config.toml
model = "contrastive image-text model"
crop_scale_min = 1
horizontal_flip = false
tokenizer = "word"
encoder_arch = "resnext"
encoder_widths = [256, 384, 576]
text_encoder_norm_position = "pre"
text_encoder_qk_norm = true
text_encoder_positions = "learned"
lr = 0.0011
l1_shrink = 0.003
warmup_steps = 80
Rows from block 10 of the image encoder of a small contrastive image-text model, named by matrix and row number. Rows with one number belong to one channel. Each number is 500 + 25 x the weight over its row's rms, rounded and kept within 0 to 999. All counts start at 0. Numbers have three digits each. After the name is the row's rms in percent of the matrix's.
After each channel's rows are labels from the 100 images, of 14976, where the channel reaches its highest value: "responds to" is what is common among them. Only what is clearly more common there than usual is listed. The data: patchworks of several textures. In brackets: how many of the 100.
# convs1: grouped (8 groups) 3x3 conv (encoder.blocks.10.convs.1.weight, 288x36x3x3, each kernel summed), inputs within the group 0-35
# convs2: expand pointwise conv (encoder.blocks.10.convs.2.weight, 576x288x1x1, transposed), outputs 0-71

convs1.138 080:521477509469510488524540539487505477503480459527540498495529492490461489511508495476517474492480424506498531
convs2.138 096:500500500536500508500500502555469497500500475500500498500500500500500543424542528500485523521500500478500452466500500539542482500474539531500500533500500500499500500477500513500565500563500500482474500500500500500500
responds to: dotted (39); cloudy (35); furry (32)

convs1.85 108:495517473523480470519481492510564482464482543507496489504499545469513519468548480495504482547496525501487498
convs2.85 099:570457500530478486483462476470525536500494500500500519500500466528500502546500469500500500500448537500541527556500536500500518434512500500559500500500500500500500500472428500488497584500500500499500542540500500427541
responds to: studded (38); speckled (38)

convs1.113 139:495506456510515485502465531499502486508439513557485514512497484541516506514482506561456500475485512491513489
convs2.113 109:500500468500537500452520500474500500490462500578499500457494561516500513500500518477550577473518500475521500500470496487500500545500502500500528500491500471445551500531467487489500477476500500453472474500520500451505
responds to: dotted (78); centre pattern: dotted (38)

convs1.84 091:455483511485517472518559510461534500536499492463502466523518490480471474486509488511509492473468514455493470
convs2.84 097:500442500539500461500471500464500488500500500500516500500484500500500461500500521500500500504506500570500500500500500500500500500442500451502500581528505461551500444500500500480553511488556553500476500540517500500535
responds to: checkered (40); scaly (34); plaid (29)

convs1.255 111:489482503461516469520510478463481501521534521509471487511437538468512492510521474473517529514486502476539465
convs2.255 098:524529469500500541500502500470539500500541500500554535500500467500500506524500469500483500475500500500500478446441500475536521480500500415481500519534492500542500552508498500537500566555589500463500466523464500500500
responds to: dotted (64); patches: two (50); centre pattern: dotted (40)

convs1.57 104:504486500490500534509431498501480495468506514562501500506496494520493494526497556500493502514491562499483544
convs2.57 095:500515544500561500500536500447454518505539507504461500551500500500497498500480500500474529500500559459528500565483523503478500500500523525500546513468462500500500500508500490500500500500518500538500465500463500507500
responds to: looped (37)

convs1.104 122:493508489459485494513456486470537463507491482483508504510520540465486509454493524510472559477468487507533492
convs2.104 099:500481500500500439517457500500509527457503469500465500500500534507486500500500500500500496500525459517452500500467493500500455549500500500500500500500532500500500535460504500459515483478500500522500528529460500506454
responds to: plain (62); checkered (41)

convs1.285 095:509505543500497483491487507487494461484503515550487542466564507482502538486546506517509498526503502469533528
convs2.285 101:500486500500519458465521479449500492473500500500500534417558540509460500522470500500500455516500500500500491470500500443465500500499500455457500483500500500500524500523498500500500500500500500500500500500500500500500
responds to: honeycomb (95); centre pattern: honeycomb (34)

convs1.30 088:467496539500517521492493476575505530535490471502488476459521492447515478491494507522488538495493493512524509
convs2.30 098:500500500516475466500500542543500503518515484500500500474500445481561500500500500500493473500500500500500500503500446485500500500500528531543500500500500477500500490500476502473526500452583500500544500466500500500500
responds to: honeycomb (50); rings (29)

convs1.63 098:458503489526484471481520475514523517530501509480493476500486481521507506494463495506490547515503562436521468
convs2.63 100:500529516500558503537527461500500500500500500450500533481537550500466439500430500486500500472478516500514500514489450500483498526477500528500500534500500511500500532500489500482520500500471500500494500500500500500531
responds to: cloudy (49)

convs1.280 114:520503521516478518505430476545525495471471531531514497489487459512525502540465515497496488457515480495491505
convs2.280 099:500482483500518483435460500490540500538500469500528536490470455499500482500537479500500489459479433500494500538500470500500500500547522543500504500484500500483500528487478500500468499476461490500500500491500500500500
responds to: plain (56); veined (33)

convs1.33 064:501501477492516505518506466521480494469463477485469522469508510494546509462476480456453498487498527475484555
convs2.33 096:494444476500500500569583500499503443530500500500500513403548500477485501468500432500467500500500500441500502500481500446472468500500478500474500500500500500500500500536500500500500500500500500500486500492543482500500
responds to: checkered (50); rays (30)

convs1.237 112:515494492477491526487527543508503518541489526440471498487499457494473488527496491489553464464485512480526508
convs2.237 096:491500520493540487530500531532500500534498500500533500474500500510553447540500500451462455500500470504543462500529500500500552531500500500486506450525500500500456521500500534480500500500540563500511500545512469541500
responds to: plain (82); centre pattern: plain (30)

convs1.47 118:492501482492542545531506495546503510495486508518510510508483490505497499485523479501553467500494584536498487
convs2.47 102:500500525500510500515511500500544500500505475500538500512500540500500452500500500500490500472500467505516471464488499500532477515563500500500479492517543500500530524458500469538471500500426468500500500543500487500500
responds to: crosshatched (57); brick (40); centre pattern: crosshatched (29)

convs1.264 101:443588519477510500464475494486495510502519464497499528512499482509486498465531528507483495478500531511502515
convs2.264 097:571464500495500524500489500508526500541500500500439467500500500499500500500522500458500500467500500500500518469500500471500523483500552485488500500500526447523500460526446528500500531548500561456541531500500500500500
responds to: honeycomb (100); centre pattern: honeycomb (48)

convs1.45 117:516520531499469470496446502492503490486505523496476478479525508478517503488538533485463498452501474449479457
convs2.45 112:541500500444500468500547500558451500500500468500500500500434500575500519435500500500500446500454500463500527500441500500492500458500476513471481500452500500500533580472506502496479496462524500500520483500519500519500
responds to: dotted (36); rays (27)

convs1.225 118:476488441478498488492513485505461496500486477502518504495503483486462505473523497579484457486512519493489545
convs2.225 113:526515433521500500556500454480473500500525543500485500500520500483544500500475500500504500443500488513549500500510500556500465521500500490539500500500478525500472469456500500500483494527536517490500500500500501503509
responds to: looped (99); centre pattern: looped (38)

convs1.198 116:541498466500438492456511492524465473477470497509495509473517551498466523487486471501500472494513509473486467
convs2.198 110:500531500500485500521500500500534481516483561503500500500520500526518500500461513500500484475500500417543459499500427488469500433500552500517479493500487529515533500500500486484500478500457500500500441500486534478533
responds to: studded (74); centre pattern: studded (26)

convs1.235 071:518493539488473487507485453501538484488484497523509448470524520441507510511455476505499494487473502532475470
convs2.235 097:524486553462500500500500566562528529500435502500500496500500571500540500525500511500479500500500500525456500505500500500439500489501500500530476500500500500486457522500534500496500500500470500500504500500500486501478
responds to: honeycomb (32); striped (28)

convs1.56 111:490510534478432450491464497483512504476481519512499502485506508471502481507492487490489526482494466428515523
convs2.56 107:500500500538517485500543446495479476481500506500460500535454500500505500500500497500500500482500421500523504484500500500452445512528504539500500500500500498531561500459471500500500503450500500483500472500500500542500
responds to: cloudy (63)

convs1.168 070:501530513512503493519471481500515527488463482472507461523481457520489504442496497503461525469495547501536465
convs2.168 093:500480500470500500500467458500490440500500505500500500500531500500500520548500500500500500506552469451500456500500504500507500481463420448517500469535500463500500481590481483500570500500500527455500500500470500500563
responds to: plain (57); honeycomb (53); grid (33)

convs1.278 102:484518472462504500479499474477443503509531462519467504520534523498513499524564501483478464515478506482501472
convs2.278 094:497506500500500524500500525500462500500500500500525427497509500459519503465492500487469500486467500534494500526406537500500500500500583500500500495524497500579500500500439544572500500521499502425500496500518500507489
responds to: honeycomb (98); centre pattern: honeycomb (42)

convs1.221 079:505470488473524528514472484517477500498514511497481540482499544514487467511468496472466477461472535468502554
convs2.221 101:500487500500498396500500600526500501471530470500500458500500500469480500500500500500500500500549464524525500502506470544503451500500500500552500510500500469500500500500447500489500500500500500500466553500465500500500
responds to: crosshatched (70); plain (33); centre pattern: crosshatched (28)

convs1.231 095:486470523476465524495519520528554510503498519540473464458482476518488461537495505523492483485496515501518547
convs2.231 101:500500514487560500533455500500488500491508571500500500517499500500500500500522500500500500500500515497500500476436534445451500500500537500500500518536500476500481462500513500500500500500500500533500485500500500500500
responds to: looped (79); centre pattern: looped (43)

convs1.81 110:473496477492484515512476464465494482486509524493496488486542490453461528511544514520474518467493517471481558
convs2.81 091:500528518539500514487500500485466517500491560500536500500500500512494423525500500491533528500500500508500500500574500512538512500467500500500476498500500482517429500470524500486463500500500500510500452500498475501488
responds to: checkered (43)

convs1.277 081:457450473518497471466525488495509528464505494500494528477489464546469535480482486511516471514469487515466515
convs2.277 092:500500500498512500500536493500505500500417500479445500452575501447497500500500500500579500500500500522500548491500500472502535541500549505494500500500541500500459500411526500546467500487537502500509452500537500510500
responds to: honeycomb (42)

convs1.53 106:490504505459515478508492505447516511479500445473512466511477477510511528456505463532488475460496466496514471
convs2.53 088:500500500500500432500500493530500509500538533500471500500505500562520478462500500500500445500455500504500500555419500500500500500485500501490500500542500501500500500500486500468493500500536467503531500489500500497500
responds to: checkered (34)

convs1.208 112:537434522509486504450485484482460498484509509494482541493500507526470513490452507484518494485531505532464492
convs2.208 103:472532482483500530534488500478510500500536500500482512500475516509532500553536513500476539467500500390500500512461500500500500500500500423536500494500508491500500500503500500500466510500500504500464500500467511536539
responds to: studded (84); centre pattern: studded (45)

convs1.72 104:472490468478484532493511463495474461531448505471483526479534544490493489472503495508478541474497514471471512
convs2.72 089:505500500463500536548540500500491546500500500500508534500500533500500500517527500500481500395500462500432500514484472500515500500460539500535500519467500434500432500506500466500500456461500525467478500558477500554500
responds to: checkered (94); centre pattern: checkered (59); patches: two (53)

convs1.144 127:537506510493457489470495517505501483492558515494440488529495527525493467502498517521519502485508520499542445
convs2.144 101:500525544500500500539484525503500509541500483500534437500500500524543500528500500500455484500557500500531500539486500445440477500537535565500490500515500500500498517516445500521473500500492500500549500509500500459500
responds to: plain (99); centre pattern: plain (48)

convs1.239 080:494505517506473503488488512542536461483525531462506492503522423504479483491457502481496465518517477489523480
convs2.239 095:538500500500462513500440547500500516537443500543489500464500500500541500500500568560500500500500453500487500500496500500500500500501500500444531523500500439500500500500500500500455446541500546500500544509500500477517
responds to: dotted (39); striped (27)

convs1.263 096:472510552528461507516510520462534507450483536527542499529473531514494508492477471492494515499522495523491531
convs2.263 092:500462500493500500500500482478524500500500485548549500479500500500533498533500530523500500520500525447500500525467500500537466500500500434500500499457548451500500427500500482500522478507500524456500489548549503564497
responds to: plain (85); centre pattern: plain (38)

convs1.247 095:520467511500511520521512530492478533536539513461486499517448468488473487534531483452500532478472499483516505
convs2.247 109:500482562476500500486500515500460467464587469500449490473500500500486514500432591500477518510445493446500500475500488524500500438500500486520500500463536500500492520500500487523500500500457545500507479500500502500500
responds to: crosshatched (81); centre pattern: crosshatched (34)

convs1.141 075:488486459545463499445520532494496481508499496482495493487501471472484532505503443495519476462505512489452516
convs2.141 098:500457517500454504500500500529484481500500575514500506519478500522407500500500486500534514500500497560484488500500500500500500501467500478437518519515488500536500500500468500523500531500464500461457500500500561442500
responds to: dotted (37); wavy (33)

convs1.73 115:480489452508524463484487489546508493452498467517503489500493557480523479484467487470506464478502473529513480
convs2.73 110:549475518500500464500500452541500500494500537538500500460455510500500491495478529500500500524468551521500500465500500550500471489563535500503527461500529500421500500486500507500518500477537500484509497470500500474478
responds to: crosshatched (75)

convs1.234 118:495484488471477478450465461465482492507497496514469452510472509469491521499476499530485513457510465495491549
convs2.234 099:486500500500500482500500489496455558500558500478500500432484455533500500500500539541500492500500489481500483500500483561561512500573473492500521510500562471488500529500452500500500449500469500500500500500500500500568
responds to: looped (97); centre pattern: looped (33)

convs1.147 122:443495504499486557567500475490453495484501508513508521478492480473494502495525486488494483495486440480496501
convs2.147 104:500500538520526527500500500467517529451500513493500492496494500500500500500500450460500476502503500509500500443534500514500500497525500521510452500500478510500512500500489500515521522500500500455492525511467500551500
responds to: honeycomb (79); patches: two (50); centre pattern: honeycomb (39); grid (29)

convs1.195 116:546482453482457495476493474492473509485465496490498494518500526512509499539530445495470492498556504506469506
convs2.195 108:500485500519523509485500500468500500467485500500500488516521456545511500500499500477500483500500500500500515500500469445422453501537461487481500500500500500500554453500433564559475500485500500500500500500441566465500
responds to: studded (62); bubbly (34); centre pattern: studded (31)

convs1.109 115:500531513526472575510522514533491479513490496466508491481463504499504495526489476490472504458481492509492562
convs2.109 101:500500500500500500534507500500500455492473492500500500500500500500500490461475500474500500500500441500500520480538500500500500475518500500500500507548472500437567500500467508487539495533500500500500529500500500500500
responds to: looped (49); plain (29)

convs1.244 100:472493475522460464504505469456480500471482470512499476465459520505511480499450540489503503524519512489488547
convs2.244 096:467500500529500479500478500500534542453426500500500513510510504458503500523500499500500500518507475500534500500441430500500471500500461489519500500525499515496500473500524500500470502500514515442499533500500500500506
responds to: looped (48)

convs1.101 080:535505537474501547451464477488521498467505517512496454461476524512518467507499500504507497520528469490465472
convs2.101 116:504500500501489504534468500416531456516500519500500500500532500500500500500500500500466531500500500500500524616500500513500500543500496546500500548500500424500500476501500493432500500500505531500477523490475500500500
responds to: checkered (45); plaid (31)